A small segmentation model, trained from scratch: 50862 training examples.
Rows from block 5 of a small segmentation model, named by matrix and row number. Each number is 500 + 50 x the weight over its row's rms, rounded and kept within 0 to 999. All counts start at 0. Numbers have three digits each.
After each channel's rows are labels from the 100 images, of 14848, where the channel reaches its highest value: "strongest on" is what is common among them; "peak on" is the class under the peak. Only what is clearly more common there than usual is listed. The data: single toy objects rendered from many sides on busy backdrops.
# conv: 3x3 conv (model.enc.1.2.conv.weight, 128x128x3x3, each kernel summed), inputs 0-127

conv.15:374502542468427483519501470440459466469520459520425472438515499490475450484401443503527506471557494515468450476505595566531436459395446447540466561505510534496556389526443486498412549485422486418474431489480545553400512458538494476503478526351497508564524468512543528524426419643380438456516434440461464477433473498534445535519492543491490501469521472465535514514502486465459418567420
strongest on: table
peak on: part in the main colour

conv.71:513467440521537431414534491493545526594485495428462512514509544402492459546552513521508524543455403427443524411509434486380519487577562526555533545470503399431479531434554492466536397444536558584526580531414525449481505579571576537529615524539477503473494418500498490463513486564447489502495513528392430480498546528490538489567443487411415568477531517438485547504486413535508448540483
strongest on: barrel
peak on: part in the main colour

conv.28:413495523452442496508590489493438568441559502487449478414530484438440429495447486510483519443572441503470410509477445512513495486549451501546373480499459507394457427462372479515540551490385471536570473526517429596488498444508530542479472482516506479432407428444460569497461521509401533454401495495491469429542424508515435552460559489493511554450495499396568493550481501514544594563473
strongest on: from below
peak on: white part

conv.26:518476528499523481507548491460378512512502496519470512537447539503468467453547524517460413478435442477530405465596458494524585519560601505424487458551589582517545499410506403469533417408486482495495554474402400513557497510452487511543505425565501457531435519403474489502522526502456457440428433485525513444464440657526508479481380517546509429521467468477531515453494553513415504412470
strongest on: pine
peak on: part in the main colour

conv.2:520501489501536477607501577576438469436507462440385447494532463457498484486448517525530456474374482452398505477526521417397521597517487498453430472560491483480433481480426472447525439456475511489365559468454454508431448443515460455466503502565488395416506435449452493447499462383497502463480487490495549440549419541505562525507428568490406477465548456437522456482490542469501457566438
strongest on: car
peak on: part in the main colour

conv.59:442514487414542519562523490524447378547452516518563448564441568442536492541460547487566543445487487514415569456482498511507524468488570503412491488556431507537435487435468544500523511429433433536422493525507496501462417466532422487455574487491479421513532531556379484475398503546504472472561511448432478521534491583465540603425398446522452455466443437445515349551477549462532520487487
strongest on: from above; mug; car
peak on: brown part; white part

conv.91:440482542478461490443466497489493480367498501564533539507569545464523451472404528562469469531474513454521493485522349451545465479531409412479564474529419497437422500503457475575548502591516474479513460521530401551469474416463456499480561497587479456425476441503514503442558426483461480534377551504467471399558453500493518520512482476426493450415457471450454364537549503405459473521510
strongest on: house; bottle
peak on: part in the second colour; part in the main colour

conv.60:487512480520520490521408543529549488582457494525478410548494517560528505553473613513410492477451505510502418493493487564572536480443521472501542579499489430422485520423555450530477494506529554577445480446495409483473508452400461439505560520415467494404513510577521514505498535523519573532562524490475549415361518488571557418449500481416465339520542474446550528483429491514427401485519
strongest on: candle
peak on: part in the main colour

conv.126:547485525533495430431394458443399504491513514474420489470558435433521521483514449553439500506452416421507479463466526443488492397502515455520543473499466452456508459474503440391496397490476431465456517420494394513448334546481525474516491476510457456454496458428411492573400511437414461464538448490454540538475498543477478454471527526457580458503510399534568446473428467497560527424497
strongest on: ladder
peak on: part in the main colour

conv.61:481461540408455417554547469483471412448558506510402538513520354446502480452419352518547495496464471450486383369536506515522527479566386410505524433455561530501526511499472506452560487444534455463425573377463468489437484476478588490484451508527537530526495507465518458478449494534462532482433497508463434437470542571438481558450428443510494494499474452559475553477468472526463544500460
strongest on: mushroom
peak on: part in the main colour

conv.44:529490441495526533474420482544389425421423419490510532456488521469483577468517452529515558523571451457477457442505465499541469554496469377453529440421556524514576450465459557471568493529392487516542438406500458503466455532520533484560502534553484609512459398499528378574519508500503467517452462442482525508482394440494600479448533618435426508520515583480475461510453487542530516569449
strongest on: candle
peak on: part in the main colour

conv.34:556465443548509399530505418398477449517491560437538402478519508470491531490514511540491475517453506467502510538505567491548456417499480561513556478472352497563447449546467422478532420481477439483377599515424471515421432572470501462517505609554452450472432464528461454489513442511460526516479550493455482572479466444487458549415374497517418545555486498489575408514456492542516530590476
strongest on: from below; snowman; rocket
peak on: part in the main colour; white part

conv.62:487435567482501513448469424490472390534448388527490475529471432496480439398449422516531459557491510470450417536457548650522500476498456469568527462450462402508452448505455503536493400440467539508522573504495548503404482567550579498465491514531469513528552526543474495516375527493465500515518437474475569431521518475507503521352450529505401547549501442557520421423588481479495501558501
strongest on: level
peak on: part in the second colour

conv.115:455542423447490494492469536540486476438455545393473449572500472519604561388504557483539466535550454498503417535510510559437428483410522514335508464541461457497543508521457453539480552482485525606568549512419551531396595532470463439507472544554445445518540511542439405500546442480525529508487537478457462493553476460525577496453492518379492478499395521493462555424507561512560503552535
strongest on: level; truck; candle
peak on: part in the main colour; dark part

conv.35:572568467486456487485503450479461522604446488526477524423477567452422531550490466505522529453506495474500552480490498447455503497492468574546385453531465538385606378431461465497453468534409482482474500527438538468430460492564471600471469480450427490488523462424446400434497558483493510435565534450510381442506520541495540429492524553481496550465638528394512559484484490432518515421514
strongest on: ladder
peak on: part in the main colour

conv.110:630495511460428472498574568457492480493453522520537556466467441546471346531459528451577472508495501444579421468476530508433513577495581474526683415510565511508500469538513506414506445518524455516491456406532500546446463488443455527513480494542557476450485486542506489555508618472446488474511463431513504433545463437452504459447487549507467423535511557507587457506413459398525527566465
strongest on: mushroom
peak on: part in the main colour

conv.18:464565454558500433475469439521483482503521487490494545507550522471503525506534508438461517495530504510448415538427508498482508437498420480459585464527515446563485441569524522590376430516433470520592550535492523542482496471480494417566510498492525552639445567388518493591485487482495541514480395448484479398472519479489571382512450531467499576375433412416435504486473578453459433495526
strongest on: house
peak on: brown part

conv.50:572426551565495460430483476432465497523549456497563501480515458462469510582482513529457515538451494501456507571407429560426427528562515523524499523412521516556449578425554507471491401504559481411573572451537559489556535529514587430505463494556502497471457461452575375487532576465533415510531520411531518458429511523479485459439553585467506481565506539450561506519372558430397504491527
strongest on: barrel
peak on: part in the main colour

conv.100:501476485468435369560494412516416439523536483445448489474470521454520483558544468470566447531488433547475489522550487538543508474443460478464463592500510490482560448537485490448494508450426501538469483447439451479391499478582489588541482475389579546468512430491455549479543439543431461422481566463515482509437367541487430524468538431584475466484502469495384523533371503479492398486420
strongest on: airplane
peak on: part in the main colour

conv.33:341469482509449599533452528534494427546557434476547451513529519456426513412490510426434528498499482582451494529485391626477425459486469498447496553462459526471403465478483409497464595532535430448514404586544565548459477488470600441537487524549472488446583454491523561474438531512488497499551570555561465532541497472563431484464543520497444488470496578493450478464556502470440442447472
strongest on: teapot; barrel
peak on: part in the main colour

conv.103:483470453530540478428385467443431494472465497413471471501508372401520436513552460455517509530507454515513439494565452497569513500386514435425449479427513469402444513527429561474507384527431455532413499533512531499490413548501525453506473572472489499432440466494478430507398504494455436559476420448409444558503527408485480477518494495448577414447528531547453498559496510460522535471409
strongest on: table
peak on: part in the main colour

conv.17:527469533430502469399404467494533478401533464531548492549429422493490474389504551540533489455492465505610436441485467495499520466476533513506568447478444537509556412545445470465473516484528495443350401432441463446515410477487467504558535516524362433470449519544478490433474535473571488473463474452482453518418457507572465610465470573466510498528482434515450416427509455450452457544483
strongest on: house
peak on: part in the second colour

conv.39:448547559536508405367541481503485479542514466496486494471564457498454513527481499368490517535480484495478381432527503433478489478479548497487494457436486438320615540417498447444512440452485407494587507502488551488454449551537391497512500478445440524524438491454461436567376583493520455532503500494457551497426523491509470491467468517443476556476518472537397472410476529476511459431500
strongest on: flower
peak on: part in the main colour; brown part

conv.112:531374464568492546375487494463414503464486448421539552479490456473465510579474557513541561497468538463448570583454490470481478501567548488500527442559431500553450525522494397465569425526452487520586556419503500521528481617486586456420506523450443578426536432356496499508519410464436444477426424472558511473503478512566552521471521408448545472528527431519479506480487508493532471473459
strongest on: barrel; snowman
peak on: part in the main colour

conv.23:482543626447485421382445502444484463417526500562465445519450498568521495515483493490468561521478489455549485465521463514502488445464488504597504485528568517533543477513504517560474491512467482492494489442440452445440473435464530483563428472607541535513481500444512478542575569387361526424431499396481369550477493491504490508565533497383492489475501543463520420392456528444441548599473
strongest on: house
peak on: part in the second colour

conv.93:512546535439473523509539489549423447514468487468540506521447491477515540506417476537564457471487553458491526464503520506469412399421451391517524465407465522454578375551535483507492493476451522466450470458534431549429390428395526410437416480519461459553473504438443506539487523432475450499452476477492472536493418439462470395446464478457514426526449425504481474386470486422458474378541
strongest on: mushroom
peak on: white part; brown part

conv.117:540492468524548471501461569494441577488477441523498395501543546498560601562508424485499418506566483484466462378581455577460438556534499486526542515474474454473506521414444495527489451371499518546582541504439443450554474479641490419471550496517446583445588429528455462536500470509441495521546523446586513499499550436535468570538380466519401454520483508494527470540533480566501527554557
strongest on: flower
peak on: part in the main colour; brown part

conv.85:496513525534560484422414419548408515420515447557484581550485455428480474450520517442540433498475467505508459444441463537524472457394542431496505602520511588492612493519521509537553467443461503505566449429469426468455417487466506391450516448449505571510432416551490514513476494519355528559428534402488529501443514470574506545474438578436517545499560502524488451475442459539505416514465
strongest on: flower
peak on: part in the main colour

conv.10:499519518516483473402496544540324510485443506408483457453511544491459524605450454528545399561491553549475534422535568494477401510489493485408447443410486457442586483416486544497431493424475432496392413468510466441455438496540471462543473552474565477591496429461502513586460605512576511491506451441486481507497577466507536512539478540438511533526542561505456482461555480491446497478552
strongest on: from above; lamp
peak on: part in the main colour; part in the second colour

conv.121:558398510453503454512482506500454493496435515435490487518529486454494444537446506522520450529435441501558458465378445411480457433413424392472559508487498492383548428535562511499494506556476423484471464491510404531420533498454432451581453582499494505419438489477514513499522494510547478532414463480459392492483562522488418458514465441509488549348542528503371523542502535506420481423511
strongest on: from above; mushroom
peak on: part in the main colour

conv.116:490549520509484441552544432433308435550520452431526459410452535547430505512371586487529521547542500452472523496522516510488397527509527506524547469537473496500517457508476490436493452528499520460430469366437496454417435527514534501531532391491520477535486480541490422538495528510419512456450418424435505500477443536509476417486385531464537411474452508463581569513503430482432533476497
strongest on: robot; house
peak on: part in the second colour; part in the main colour

conv.75:571506484499478455497548431522474454478529446508538420509457503508506454518422518426544508443364481426440551453588524405518484546479488497503521410623530494431529518521488458542547519418454484499448505533422519546477452448547513492364549531490445472544470468431436364481501493498565439416511489454542487437557383435436491480479573518514538484504490500436475591497446534454526431445430
strongest on: airplane
peak on: part in the main colour